Rows from block 2 of the image encoder, named by matrix and row number. Each number is 128 + 32 x the weight over the matrix's rms, rounded and kept within 0 to 255. All counts start at 0.
# pw2: token mixer project (encoder.blocks.2.mixer.pw2.weight, 128x256), inputs 172-255
pw2.27 [116 231 116 100  99 103  81 131 151  92 160 125 164  64 122 124 151 152 124 147 130 131 170 114 111  91 176 108 102 136 136 127 115 114 143 100 161 134  65 104 160 157 118 135 142 152 119  97  81 102 143 113 121 169 131 118  87 115 154 166 126 159 139 131 147 157 119 151 131  89  87 150 165 155 132 153 154 112 127 152  47 135 102 224]
pw2.28 [173 122 138 116 143  97   0 121  73 155 192 130 105 151 121 155 169  79 126 113 132  77 134  90 109 130 127 127 179 131 143 140 156 116 122  95 117 107  97 106 136 175  97  74 151 127 116 114 119 158 134 134 115  92 157 112 160 169 146 125 126 176 153 115 184 147 120 112 110 136 103 116 154 122  97 121 136  92 128 128 125 101 108 163]
pw2.29 [114 146 128 131 147 134 146 152  69  95 126 114 163 112 138 137 148 116 106 219 142 172 126 147 127 148  48 111 176 133 110 112 118 106 120 110 144 165 150 116 126 128 122 125 134  75  97 129 156  94 129 111 151  94 125 118  95 127 121 102 184 110 114 125 152 131 116 104 119 142 192 113 121 149 136 105 137 134 138 114  99 129 133 149]
pw2.30 [145  79 154 126 131 120  89  97 101  88 126 118 117 129 143 125 136 169 113 174 136 153 138 154 136 149 110 115 170 142 132 145 126 180 118 157 133 124 156 152 121 164 100 102 115 146 139 154 113 115 161 134 144 102 152 137 128 186 148 119 117 138 122 135 162  87 132  95 152  94 137 129 189 119 136 132 161  87 117  95 206 123  92 144]
pw2.31 [113 120 122 159 121  89 184 136  83 147  76 103 138 151 108  99 162 116 133 147 128 140 155 230 144 145  78 103 106 120 118 131  85 123 118 134 132 143 112 116 124 116 151 131 140 131 136 122 113 159 127 140 105  95 119 119 139 125 155 113 113 109 180 145 147 120 105 103  76 141 122 138 117  81 163 153 102 137 136 196 112  98 120 107]
pw2.32 [137  87 115 171 151 108 231 179 134 165 160 141 175 133 126 156 103  94 115  65 135 139 188 111 117 115 156 120  69 115 120 146 128 134  86  68 159 121 104 132 128 101 160 119 104 117 149 133  66 115 134  99 180 164 147 103  99 115 164 150 129  82  94 113 155 133  95  99 181  74 148 142 151  74 168 157 158 196 190 118 132 165 109 180]
pw2.33 [124  21 128 171 127 136  63  69 118 160  64 134 167 145 114 158 118  46  99 116 140 117  72 151 125  96 173 165  61 118 143 117 121 155  89 107 141 126 229 104 142 142 156  91 114  97 168  95 132 128 151 127 136 167 156 131 105 141 146 124 137 103 124 156 157 145 119 103 121  91 169 101 135 153 168 189 124  72 114 198 151 118 116 177]
pw2.34 [131 131 118 101 187 164 242 158 103 150 212 161 164 156 136 134 139  59 156 131 150 129 153 154 119 109  69  98 118 133 107 154 143 162 146 138 110 154  67 119 150 121 213 178 107  99  92 125 152 174 136  98 166  81 125 114  87 100 187  97 129 140 141 121 138  75  98  89  88 111 119 107 179 122 138 121 154 198 149 147  51  81 138 255]
pw2.35 [118 182 132 108  90 125  99 130 130  87 160 167 120 179 121 167 125  97 121  99 143  99  74 101 103 111 164 113 116 118 138 100 126 125 134 143 159 121 156 135 182 162 212 118 153 139 167 143  89 224 149 144 164  94 164 119 124 107 107 159 165 107 113 137 123 111 140 138 176 109 141 135  92  76 172  80 143 161 149 122 128 105 120 148]
pw2.36 [182 101 133 103 166 212 123 129 124 145 109 137 157 187 138 145 126 153 114 169 139 164  95 147 125 134 102 123 121 129 138 103 156 112  94 146 119 138  93 143  85 121  40 128 118 122 214 133  96  56 115 114 137 218 151 164 149 164 120  99 139  60 111 133 118 156 111  85 173 165 104 192 159 143 130  93 133 151 130 205  98 122 132  80]
pw2.37 [147  97 134 109  83 136 190 158 146 121 138 129 141 190 115 113 149  19 125 138 120 131 101 132 122 140 136 122 113 115 101 147 136  66 138 118 116 147  77 144 120  76 159 117 110 149 182 127 193 113 121 143 133 126 109 139 114  69 106 120  82 145  97 127 111  97 129 116 205  78 156 146 126  99 102 136 136 120 115 181 113  86 129  92]
pw2.38 [ 84 114  73 200 116 114  93 160 122 154 173 161 145 149 113  99 127  76 136 144 132 102 116 114 134 112 128 108 176 134 124 105 120 124 112 123 162 125 190 136  80 187 136  86 113 136 130 144  72 174 158 105 154 121 133 135 114 150 147 119 155 139 128 108 168 170  53 129 168 133 141 142  57 121 132 109 143 120  98  41 116 160 121 113]
pw2.39 [139  86 124 127 156 148 133 165 192 133 109 151 143 110 149 116 101 143 144 126 119 188 119 123 103 125 162 179 151 106 108 121 115 103 128 159 115 134 144 112  92 179 115 152 159 155 150 119 134  97 155 133 151 174 123 116 129 121 114 128  76 101 177 123 133 171 104 136  83 107 124 166  70 128 130 112 120 163  78  62 125 155  86 114]
pw2.40 [121 179 113 139 151 207 169 151  92 116 114 127  55 155 134 157  76 108 129  70 146 150 156 152 148 148 115 162 221 116 132 101 132  89 132 135 120 145 116 128 162 121  60 107 159 131 160 142 114  85 114  99 135 117 118 145 158 160 142 122 124 119  92 114 118  96 100 122  22 134  77 136  91 156 139 142 126 144 157 175 115 177 147 103]
pw2.41 [114 114 149 159 133 122 207 181 147 149  93 141 126  86 123  86 178 135  99 111 139 139 135 137 123 125 153 161 159 135 139 135 159 209 130  95 144 131 138 134 118 121  77  45 137 104 116 113  99 121  54 127 143 150 149 107 143 106 132  92 136 236  68 126 113 155 118 107 191  96 152 141 173 121 128 159 151 209 168  72 130 155  95  82]
pw2.42 [129  87 170 103 124 189  52  80  82 109 139 135 133 154 139 141 140 136 131 102 127 128 111 149 126 139 143 136  98 145 153 124 109  96 129  96 116 137 124 145 104 128  93  92 120  95 127 127  78 103 183 131 121 143 113 125 108 193 141 102 161 124 142 140 171 165 135 140 128 125 152 125 108  54 106 130 121  82 131 159 189 117 109 158]
pw2.43 [125  38 106 145 141 154  90  70 155  93  89  99  78 139 107  94 104 108 130 200 145 117  57 140 126 105 118 116 157 124 125 139  75  72 116  70 110 136  82 146 145 144 186 121 149 164 131 125 204  96 108 122 128 134 119 127 151 134 132 118  86  98 117  92 129 193  93 126  28 122 145 148 130 113 124 122 156  97 119 136 168 135 132  93]
pw2.44 [129 181 128 120  70  72 117  72 206 138  96 126 153  97 129 120 126 141 109  15 114 150  98 110 132 142 130 173 181 125 135 142 128 129 118 106 122 119 145 131 113 140   6 161 104 109 130 101 187 109 185 154 133 180 127 129 159 146 127  94 142 169 149 146 124 124 136 124 116 132 159 143 111 139 121  83 112 118 145 145 191 120 123 167]
pw2.45 [139 126 128 146 181 117 135 154 119 140 126 139  56 139 141 168 137 102 126  83 114  85 124  93 146 147  97 121 100 143 152 124 131 189 138 161 111 138 171 150  87 129 175 175 140 108 137 140 225 154 125 140 105 167 102 170 127  96  98 127 136  98  89 116 107 135 135 140 193 172 118 202 129  42 109 112 107 133 108 157  83 107 126 189]
pw2.46 [184 125 137 174 164 136 150 128 104 103 150 123 149 101 120 192 158 103 144 157 120 113 188 164 162 139  89 160 169 143 129  93 103 152 145 170 117 153 207 157 135 141 130  57 114 126 108 167 133 162  85 117 122 113  57 159 104   0 128  92 149 141 110 110 143  81 117 159 157 155 131 137 110  89 128 156 103 115  58 141  78 129 155  91]
pw2.47 [107 225 136 102 138 170 103 147 207 122  90 132 171 106 115 151 106 157 131 143 122 127 172 115 136 149 112 116 165 147 126 121 140  78 113 147 127 102  72 132 104 130  95 155  97 102 173 148 117 121 137 129 122  89 150 131 143 150 165 124 137 226 153 142 149  99 161 133 124 123 132 158 143  79 128 112 151  93 120 108 111 108 111 120]
pw2.48 [144 217 108 106 129  73 109 101 171 124 129  95 134 162 136 168 120 134 148  72 121  88 167 105 125 209 167 103 234 118 134  99 151 208 108  34 123 136 134 130 155 111 150 133 125  98  97 134 133 119 112 119  74 167 122 135 111 103 137 119 167 171 110 144 146 143 151 174 212 193 106 171 139 145  87 120  98 124 100 141 148 120 200 137]
pw2.49 [105 133 144 135 116 185 217 142 228 126  60 101 145 156 135 130 149 122 124 115 151 150 127 108 116 141 156 125 126 120 143 116 111 169 148 107 149 126 135 160 176 142 146 138 120 117 148 113 105 125 144  95 131 147 151 129 155 118 115 108 186 142 187 136 139 147  88 127 132 105  87 120 115 139  93 139 134 170  58 150 178 144 158 187]
pw2.50 [108 180  97 150  88  95 100 179 141 151 139 133 159 163 140 158 128 148 122  98 125 141  98 120 143 101 140 137 102 141 134  98 151  92 127 138 163 123 160 110 112  89 182 125 158 134 102 133  32 127 108 141 129 102 129 139  85 110 164 132 127  80  79 139 128 151 128 110 103 144 135 111 122  80 146 145 154 141 128  76  60 155 108 114]
pw2.51 [135  93 149  34  98 125  74  98 114 115 130 102 159 151 112 164 121 106 125 124 139 158 139 107 139 161 128 136 132 150 131 122 134  67 137 157 102 130 152 176 134 119  74 139 147 117 134 118  82 124 122 162 102 103 105 170 159 122 158 106 167 158 132 158 181 165 133 126 134 135 108 144 157 170 100 141  98  87 138  86 185 125 171 123]
pw2.52 [123  79 127 151  42  99 202 176 171 145  75 104 170 143 142  94 157 140 122 137 110 159  79 140 129 185 147 134 128 127 127 114 101 157 118 140 116 134  93 144 137 131 109  94 134 111 112 170 212  77  89 107 108 160  95 118 137  89  92 140 156 211  95 143 107 102 152 129 130 141  80 128  75  22 103 115  97 152 136 112  97 131 162 123]
pw2.53 [146  54 134 114 223 227 100 146 103 183 183 145  41  88 158 159 124 100 110 131 120 120 137  76 113 117 171 144  69 128 170 112 140 152 146  97 137 151 116 146 132 106 143 101 104 139 135 125 105 167 113 136 126 112 124 138 129  98  89 143 132 160  74 126 168 140  91  99  81 107 158 156 121 130 136 103 146 113 132 127  49 125 148 146]
pw2.54 [125  96 139  82 149 118 121 178 129 138  71 175 139  90 141 143 152 124 121 134 138 157 149 109 124  98 196  89 123 129 130 139 106 152 163 130 128 105 134 115  60 156 152 177 103 176 159 133  90 158 127 130 123 159 152 118 153 123 136 145 117 119 161 144 102 155 103 111 105 111 126 146 175 214 171 152 140 149 109 134 149 175 127  75]
pw2.55 [141 204 133 107  65 150 201 126 133 165 106  86 127 140 140 114 121 221 110 108 120 162 109 147 123 125 109 106 181 113 106 110 135 123 135  65 108 121 122 166 158 132 111 201 109 143  98 144 213 122 140 118 116 118 121 150 135 166 128 123 102 178 119 135 129 175 156 156 134 140  87 170 143 169 108 121 102 107 130 134 108 146 142 172]
pw2.56 [133  88 136  84  76 113 167   4  86 127 219 112 145 122 114 123 133 145 128 135 146  99 130  96 129 115  84 113 120 118 110 133 119  99  95 109 114 142 120 145 112 124 163 111 157 142 136 146  99  88 137 159 113 138 127 113 183 236 144 153 108 114 209 126 127  92  75 112 132 136 153 114 139 127 123 100 129 179 109 140  73 119 171 163]
pw2.57 [ 81 165  92 109 170 115 184 149  88 123 162 148 115 108 141 118 151  86 150  88 117 120 109 143 160  67 122 159  23 105 156 135 146 105 122 144 146 150 135 115 166 120 169 121 137 118 181 146 121 125 111 107 107 154 144 129 100  70  83 108  77 125 108 110  93 110  83 118 104 160 133  96 138  75 116 149 118 127 131 152  94 116 116  70]
pw2.58 [117 127 132 146 133 129 127 125 117  99  95 130 192 148 158 101 124 160 112  83 119  77 129 105 109 117 153 131 136 106 124 123 129 129  96 147 132 106 112 119 167 123  87 102 131 156  88 133 147 112 139 134 134 119 136 114 132 174 125 118 136  83  94  90 115 135 180 131  62 116 161  73 137 100 161 118 136 117 147 127 119 113 142 126]
pw2.59 [107 164 112 128 163  79 145 100 151 153  84 138 122 144 140 115 124 106 132 176 116  79 151 120 147 123 166 164 172 126 117 140 143 150  98 154  91 122  95 119 127 161 157  80 115 154 151 107 174 105 144 135  93 113 109 126 124 163 121 105 159 113 116 110 162 100 120 112 188 147  43  75 146 204 119 131 120 113 100 130  69 100 143  61]
pw2.60 [140 157 120  96  80 166 160 111 175 131 195 143 137 115 137 134 141 132 115 117 135 155 130 139 151 151 116 108 100 143 121 124 128  79 162 104 143 127 114  97  95  81 171 133 124  91 197 135  90 157 110 133 147 132 122 131 141 125 121 138 133 117 137 114 103 117 151 123 126 107 115 122 127 174 162 115 141 127 173  93  98 117 114 152]
pw2.61 [130 131 141 117  65  78 138 196 170 162 162 172 139 116 100 104  97 131 131 156 133 102  55 176 119 129  94 174  95 131 109 125 176 114  96 160 127 131 153 128 186  91  87 103 104  96  71 123 103  60  73 124 151 103 128 133 111  62 172 143 121  93 150 107  75 148 179 123  89 122 102 185 121 118 146 160 121 121 120  55 124 123 136  85]
pw2.62 [136 179 105 125  85 124 184  82 113  82 148 138 149  93 120 111  81 174 135 154 122 114 112 129 156  96 156 145 138 138 119 123 147  78 115 116 104 127 115 157 129  94  78  91 141 118 119 134 186  82 136 150 135  83 123 160 127 149 123 117  81 122 134 133 162 129  85 109  31 140 143 144 112 170 126 121 130 163 111 117 158 176 141 224]
pw2.63 [126  85 141  99 179  94  79  67  91  99 128 151 176 124 130 135 124 181 128 124 117 113 103 156 136 117 172 117 108 141 120 125 121 225  96 123 140 120 118  92 130 101 162 134 110  84 121 131 136 101 137 108 111 109 137 136 140  98 153 115  92 120  94 126 151  65 143 105 123  83 107 143 177 151 150 105 148 135 114  74  89 156 144 104]
pw2.64 [113  58 119  87  92  92 128  75 200 105 126 106 156 104 133 141 103 126 145 107 127 115 155 107 163 138 111 108 164 117 130 120  85 138 120 101 129 133 123 142  82  95  93 192 117 136 111 109 171 178 110 137 130 138 108 149 112 109 120 121 130 129 119 134 119 135  78 140 155 153  96 129 113 118 126 129 138 128 142 137 121 106 138  67]
pw2.65 [113 123 118 137 165 103 160 140 107  94 147 120  91 131 138 156 125 146 142  78 144 135 140 132 113 149 118  84 136 129 141 121  79 174 129 128 131 137 137 136 139 167 110 154 123 143  79 102 147 118 138 139 116 135 125 167 187 105 158 158 128 142 166 151 105 145 165 130 170 154 121 109 159 123  93 137  99 137  75 177 153 172 106 127]
pw2.66 [ 98 138  88  81 105 114 129 186 105 121  67 132 127 136 121  77  99 188 128  90 119 149 106 135 122  91 132 101 149 122 101 144 136  31  94 113 141 137 122 142 154 189 131 191 175 136 127 156  91 177 131 105 105  83 141  90 111 123 134 151 121 138 161 122  87 113 176 100  60 129 155 147 134 152 117  73 133 120 143  81 149  88 136  87]
pw2.67 [109 122 107 174 191 116 106 129 133 131 162  86  94 133 144 122 157 113 139 135 135 148 125  96 156 111 144 141  89 130 124 101 112 120 106 126 116 132 120 153 161 167 139 180 122 134  87 143 119 218 134 112  76  99 106 161  82 183 130 127 114  83 138 142 123 118 155 171 112 160  95 116 176 190  78  90 100 146 175 117 179 166 142 152]
pw2.68 [117  95 119 143  80 152  60 200 110 156 140 115  99  65 134 110 113 106 148 146 122 112 129  82 123  98  18 161 118 144 115 166 114 140  79 132 123 103  90 135 125  93 127  93 121 114 104 160 140  97 143 110 128  71 149  98 107 120 115 146 104  35 181 119 105  91 103 148  74 114 114 101 119 145 133 124 136 120 108  65  66 109 119 178]
pw2.69 [131 144 136 139 109 188  45  75 151 138 176 130  77 137 151 189 139 102 150 167 137  80  95  76 129 139 129 128 118 153 138 125 128  49 138 140  97 120 113 130 138 116 102  96  86  93 151 170  99 160 113 107 126 143  98 141 158 125 110 136 173 145 167 123  76  93 162 112 138 159 103 140 150  91  90 105 154  88 148 112 147  77 147  49]
pw2.70 [139 137 152 154 118 107 147 119 181 188 203 196 124 154 116 111 121 178 156 105 128 149 143 131 107 119 104 114 101 151 126 154 144 154 142 167 124 130 147 110 110  96 159 139 109 125 114 109  49 147 134 108 161 132 167 106 142 137 128 105 106 177 149 121 141 135  81 178  47  93 148 141  90 158 183 140 139 153  88 145 166 119  53 133]
pw2.71 [ 91  56  95 124 130 141 158 155  87 129 191 140  96 150 116 117 160  95 134 106 138  51 120  86 119 126 136 137 197 135 150 132 144 130 155 141 117 131 147 155 164 140 138  91 115 106 135 123 250 122 112 128 141 128 139 102 125 181 163 122 158 217 143 129  93 114 131 130 240 162 144 128  89 119 127 165 115 139 116 151 167 139 117 183]
pw2.72 [ 90  79 125  87 161 123 200 162  48  88  87 170 117 148 128 155 119 169 146 148 142 125 102 159 140  83  90 121 142 132 115 158 134  24 100 114 131 128  81  93  51 136 129 163 167 130  81 131 131  83 104 143 129 115 102  80 132 174 143 141 169 132  50 115  49 146 136 140  74 101 135  69 111 162 164 158 158 107 101  74 155 175 123 167]
pw2.73 [106  33 116 102  51 109 145  35 130  96 152 116 101 142 124 125 130 206 116 138 143 106 147 104 128  97 177 120 185 136 155 146 142 110 145 110 141 135 142 148 128 120 140 167 157 135 163 109 192  91  64  89 118 157 113 115  98  44 148 159 103  81  95 142 152  90  94 109  82 112 135 141 141  41 123 124 141 140 135 151  84 167 104 105]
pw2.74 [146  71 127 136 111  69  61 168 131 169  53 158 139 148 138  82 150 175 154 145 127 156  94 121 122 144  98 150 115 133 118 153 113  93 125  97 137 123 181 135 130 133 131   0 131  83 135 112 154  55 100 144 152 107 157 120 135 170 129 128  89 171 137 134 198 102  82 148 100 110 114 130 135  64 131 154 125 166 139 171 141 184 113 152]
pw2.75 [ 75 169 101 146 162 121 128 109  63 135 191 115 144 103 110 116 133 183 135 172 115 108 127 147 128 138 111 120  78 106 160 126 140 122 144 110 144 127 127 104 182 130 126 144  95 121 117 151 107 173 112 114 122 132 119 126 107 145 117 120 104 182 156 131 121 160 115 123 109 114 128 168 113 191 136 157 108  94 102 146 112 157 150 254]
pw2.76 [129 101 183 128 158 192  14  46 148  91 181 149 141 152 131  96 113  61 147 132 133 143 174 119  81 130 103 134 117 147 130 130 128 104 142 132 135 118  67 144 139 111  83 114 143 118  82 136 102 119 155 149 128 142 118 126 157 110 133 118 116 162 111 120  82 167  95 142 123 108 140 142 190 152 151 118 119 104 148 188 171  19  99 107]
pw2.77 [132 106 134  82 139 128 147 110 175 137 175  67 109 129 143 140 102 131 124 112 119 164  84 100 118 134 112 114 142  87 111 108 153 159 108 127 118 120 197 163  82 159  87 240 122 157  70 112 152 111 133 122 107 127 122 158  82  69 136 165  94 160 163 142 129  79 105 130 255 163 147 134 131 143  91  72  80 190 137 147  73 109 199 123]
pw2.78 [145 141 120  89 136 145 162 175 105 115 134 134 158 157 110 155 114 182 132  83 163 105 210  97 146 147 181 150 118 135 139 129 114  85 139 129 142 124 133 157 155 104 162 103 145 140 134 154 110 131 131 163 100  91 160 149 121 115 124 112 158  64 136 126  86 131 140 120 107  95  89  89 115 170 124 134 110 179 120 132 100 126 151  92]
pw2.79 [137 153 126 127  59 164 192 159  37  86  57 143 110 115 115 130 126 102 152 141 120 155 123 166 139 152 168 106   1 159 140 108 107 189  85 202 144 136  83 103 195  81 138  46 102 132  71 122  32 107 126 130 133 169 142 136 150 112 116 138 116  95  96 137 108 183 106 131 119  98 129 116 126 158 157 163 136 103  82 131  98 105 114  39]
pw2.80 [135 150 135 174 138  95  92  84 144 155 145  84 215 113 110  87 116 114 121 190 121  89 127 115 128 113 140 140  89 124 145 130 118  59 136 103 119 113 116 164 136 111 166 146  54 135 111 134 157 145 130 120  83  94 144 145 150 135 102 132 116 167 124 161 135 104 167 146 204 167  93 127 134 110  79 142 121  58 146 157 132 219 145 124]
pw2.81 [111 171 143 148 147 145 182  65 130 130  65 176  89 149 103 118 123 210 118 127 127 139  78 128 120 138  68 155 158 112 121 168 123 174 161 126 122 124 185 148 102 134 137  50 108 149 137 141  99 165 133 102 151  83 172 106 116 117  86 150 143 169 128 121 175 147  81 103  81 118 156 103 148  97 162 176 120 154 127 174 104 138 101 142]
pw2.82 [151 199 154 167 111 133  97 169  93 150 107  86 123 115 154 148 150 185 108 127 124 110  68 121 152 127 148 160 113 137 143  97  70 109 119 160 118 132  67  94  48 146  91 115 120 162 145 149 110 101  99 122 113 186 111 161 114 156 119  87 155 168 139 145  89 134 103 168  56 153 149 139  79 192 112 131 100 130 159 157 107 158 177 181]
pw2.83 [102 103 132 102  66 152 131 255 147 127 112 143 168 153 100 123 136 144 129 166 108 148 227 118 113 123 141 139 144 120 122 143 126 104 141 130 149 130 128 129 208 133 149  69 155 116 116  96 150 148  79 143 139  86 174 119 158  47 145  78 121 129 109 137  66 107 187 131 201 124 150  81  80 110 168 157  79 174  92 145 170 159 112 111]
pw2.84 [149 119 133 131 115 177  80 150 112 105 143 104  88 104 120 136 115 116  96 106 114 133  95  80 116 138 186  94 137 140 119 105 132 199 117 122 140 132 147 135  68 114 186 164  88 148 183 121  72 168 129 138 142 135 157 151 151 116 151 143 151 164 174 148 139 134 137 121 101  96 161 146 163 149 109 144 122 189 105 126 137  99 129  74]
pw2.85 [120 164 126 134 180 133 100  70 143 116 210 153  94  76 133  95  85  93 123  79 130 192 144 126 135 143 201 115 135 118 134 139 122  81 108 110 131 139  65 128 163 153 127 175 138 153 175 121 103 166 154 147 145  85 125 143 130 247  90 141 115 140 160 133 135 137 131 134 130 125 103 115 184 177 141 104 160  98 136 103 166 171 112 129]
pw2.86 [149 238 148 146 163 175  88 155 190 142  93  89  72 111 116 140 126 124 152 238 112 106 184  77 141 137 156 177 210 141 126 143 149  60  95  80 139 125 137 121 167 110 109  39 138 152 141 156  92  82 117 133 122  91 143 138 168 166 166 102 138 163 116 137  67 137  92 120 229 129  72 141 102 140 103 128 124  30 164 175 166 142 143 112]
pw2.87 [115 142 131 160 146 155 132  96 136 120 126 121 131  98 100 115 121 100 114 135 106 110 136  69 125 134 129  87 159 120 119 139 138 151 116 133  98 127 171 173 156 105 132  55 128 112 129 123 174 175 157 127 136 131 107 140 117 175 113 138 129 149 169 110 139 100 119 141 210 128 131 140 139 119  81 139  97 162 114 138 103 153 167 116]
pw2.88 [124 208 169 145 142 149 105 113 119  65 113  76 127 160 125 120 154  81 141 187 145 118  94 162 157 186  65 173 143 142 137 103 104  84 113 105 121 113  81 133 167 137  89 136 123 123 108 122 146  98 102 109 128 106 107 134  95  82  85  94 156 104  77 116 147  95 119 149  85 168  79 101 128 131  78 143 129  47 171 166 157 121 167  78]
pw2.89 [155 209 109 173  62 160  70 126 119 133 159 121 137 138 128 150 135 140 117 109 137 132 105 117 132 179 146 106 149 120 137 101 142 104  93 141 143 117 157 108 158 131  98  97 140 159 111  91 145 160 123 110 107   9 148 140 131  99 128 118 130 152 157 122  87 161 139 112  47 167  73 125  82  20 126 105 159 110 137 183 187 103 149  64]
pw2.90 [ 88  21 154 166 167 130 150 165  95 140 118 152 187 133 131  89  86 159 126 108 110 158  57 159 119 115  71 123  72 136 127 147 117 130 120 130 115 135 146 113  74 143 149 171 151 139  61 154  56 135 137 125 137 124 106 105 135  95  87 136  68 174 177 149 113  99  69 145  70 139 134 121 132 226 148 101 123 169  92 214  81 167 101 184]
pw2.91 [126  27 104 151  78 116  38  89  93 118 143 160 125 165 140 132 147 151 111 121 116 159 150 108 145 137 143 128  66 119 120 116 164 186 142  89 150 144 140 127 111 124 103  95 137 122  89 143 141 167 111 105 126 176 151 142 181 173 100 141 121 107 141 122 132 164 120 106  99 140 124 137  91 109 133 191 146  67 139 132 145  75 140 135]
pw2.92 [117 229  99 171 209 120  62 147 177 121  77  99 106 114 102  85  93 102 128 182 127 146 140 142 118 109 186 115  90 142 118 140 146 192 139 192 117 135  67 118  78 189  81 138 162 117 137 141 235 145 137 138 123  73  94 121 146 136 145 131  79  55 169 139 187  62  85 136 165 143 117 115 138  57  98 135 139 112 194 173  69 171 150 158]
pw2.93 [124 158 100 115 130 196 219 124 129 128  35  88  82 138 147 117 146 109 115  84 129 108 134 158 158 138 164 129 110 151 142 117 143 177  86 157 119 131 130 138 132 123 163 168 125 133 137 122  67  87 129 105 129 105 130 130 163 116 112  80 206 102 112 101 128  96 165 145  91 140 122 124 138 162 129 114 146 128 134 129  88 129 156  83]
pw2.94 [150  70 153 160 124 164 158  27 143 115  85 137 141 141 113 152 100 173 130 110 135 106 140 167 122 118 142 144 135 132 112 160 131 112 166  81 125 106 154 113 135 108  70 202 180 150  93 165  55 127 139 119 130 129  93 126  77  55 113 147 127 171 147 114 103 142 121 121 118 151 124  77 167  97 123 126 136 165 143 137 118 140 131  79]
pw2.95 [112  92 110 136 166 148 169 130 147 122  99 162 154 118 133 112 114  40 138 167 137 153 169 134 130  95  92  71  82 139 107 172 149  72  78 109 132 123 103 116 156 101 117  77 151 146 102 157 110  95 175 137 120 159 119 117  90  42 129 157 182 126 144  97  97 137 103 124 110 116 160 162 166 211 157 153 135 145 140 140 112 111 130 227]
pw2.96 [ 99 117 144 173  73 128 169 101 161 125  33  91 110 153 124 130 142 128 109 151 112 158  94 127 147  97 106 105 117 116 143 129 117 243 120 121 104 122 200 130 134 116  75  94 119 155  71 133 124 118  83 129  96 136 125 137  91 141 103 135 173 146 122 123 100 139 118 130 207 148 152  89  96 162 122 111 131 156  85 139 107 100 100 127]
pw2.97 [134 153 151 148 108 170  85 133 124 102 143 145 178 121 144 186 100  72 123 156 115 114 146 131 133 104 110 137 153 148 148 154 117 113 159 175 111 103  30 125 155 145 104 221  85 107 123 137 168 102  93 133 131 208  82 111  72 187  99 137 141 118 118 100 155 136 208 147 112 141  73 146 119 188 130 139 135 150 118 171 127 130 115 172]
pw2.98 [113 150 179 109  69 174  93  80 134 119  71  85 155 129 148 186 125 152 149 146 129  68 157 114 134 154 164 100 160 116 140 118 161 123 166 125 113 136 107 122  54 134 135 104  71 140 128 162 119 135  86 164 101 173 129 159 150 136 122 143 108 130  61 160 146 106 136 122 105 124  68 159  78  96 109 137  95 116  53 150 115 113 183  93]
pw2.99 [151 165  99 117  67 123 112 112 145 122 152 132 197 156 123 148 138  59 110  61 141  92 104  98 118 145 112 113  77 138  90  94 142 180 105 169 126 122 105 129 161 160  87 140  71 130  79 170 148 162 156 139 146 128 131 161 115 104 110 125 158 149 106 168 140  96  64 145 198 141 167 145 112 155 157 148 115 196 132 146 158 126 175  86]
pw2.100 [139 133 122 157 144 141 113 161 107 114 148 118 154 156 129 162 134 154 114 162 139 122 131  92 125 149 163 113 199 148 133 114 161 246 133  99 127 134 186 144 128 150 128 111 115 133 119 149 107 127 141 145 136 184 140 144 154 108 121 109 148 142 109 148 143 152  98 153 118 119 142 117 122 141 127 118 120  78 138  95 214 144 106 162]
pw2.101 [123 161 128 134  97 125  77 184  53 164 121 119 113 109 140 124 107 111 127 223 134 124 117 142 113 128 183 100 108 113 129 117 124 114  90 127 141 166 150 107 122 118 207 117 184 120 146 117 134 124 103 138 110  96 137 117 149 145 128 119 116 162 115 118 117 126 185 112 123 163 106 124 155 109 143 147 114  90 159 100 161  88 134  99]
pw2.102 [136 108 133  87 205 151 247 238 131 143  96 143 100 129 144  89 115 114 102  79 132 157 114 172 101 144 111 153  99  99 128 114 122 180 122 143 129 105 144 107 112 188 104  98 147 129 179 133 162 116 141 147 131 173 145 114 135 141 121 149 116 114 106 143 122 103 203 123 122 126 140  94  87 136 167 128 129 178 127 106 126 112 133 117]
pw2.103 [ 98 117 115 133  68 196 207  93 166 118 101 158 165  87 136 127 122 127 124 126 111  90 151 109 135  75 142 159 122 151  97 190 135 112 119 177 142 141  43  97 112 120 103  59 114 100 138 108 120 183 105 133 153  85  98  87 104 115 154 133 176 102 174 128 137  97 160 119 242 116  69  95 168 179 171  94 130 123 129 195  65 128 115 165]
pw2.104 [133  66 170 133 104  98 202 137 119 161  60 188 142 111 129 136 141 116 161 101 137 154  91  92 117  57 195 183 132 133 139 177 119 149 126 115 105 148 144 114 107  95 150 118 143 136 146 123 152 134  86 118 172 163 152  89  74 150 105 111 158 154 135 105 113 136 119 128 180 117 114 143 159 130 170 106 138 156 162 135 112 148 105 142]
pw2.105 [154 166 122 127 235 106  87  92 110 128 164 113  84 146 135 103 152  91 127 159 132 151 195 142 122 165  93 115  85 118 144 124 141  83 165 145 135 140 159 126 129 113 152 201 128 126 137 127 133  80 143 124 109 104 131 136 120  94 111 129 122  92 145 126 128 140 175 147 120 148 122 129 103 125  97 122  93 147 112 159 153 119 136 179]
pw2.106 [111 195 129 151 128 152  58 126 113 149 187 187 158  66 115 149 117 119 143  92 117 170 135 154  97 108 138 165  66 139 159 159 134 120 193 129 126 142 138 105 149 142 131 140 153 154 109 125 110  96 215 152 163 114 113  87 122 134 137 173 133  87  79 125 137 119 152 139 138 111 139 127 120 172 165 118 155 135  63  63  86 160 106 116]
pw2.107 [119 138  78 110 150 111  54  63 162  88 142 161 174  71 143 163 129  59 139  82 138 145  70  95 136 122 140 116 170 168 137 108  98  93 146 181 107 119 118 120  58  42 157 130 128 134 166 153  57 115 176 132 146 136 123 140 140 176 107 115 175  86 103 134  85 112 115 132 168 124 159 120  95 167 111 134 137 146  94 116 180 214  75   0]
pw2.108 [111 158 107 117 181  84 147 113 150 108 138 101 169 117 110 146 119 131 125  84 116 142 127 148 147  85 193 111 132 136 129 119 130 192 118 136 133 135 102 140  84 127 154 194  83 108 137 150 103 126 143 136 137 164 124 138 142 172 140 167 138  67 116 127  88 143 162 142 141 124 146 139 163 153 123 127 151 151 119 140 138 170 145 165]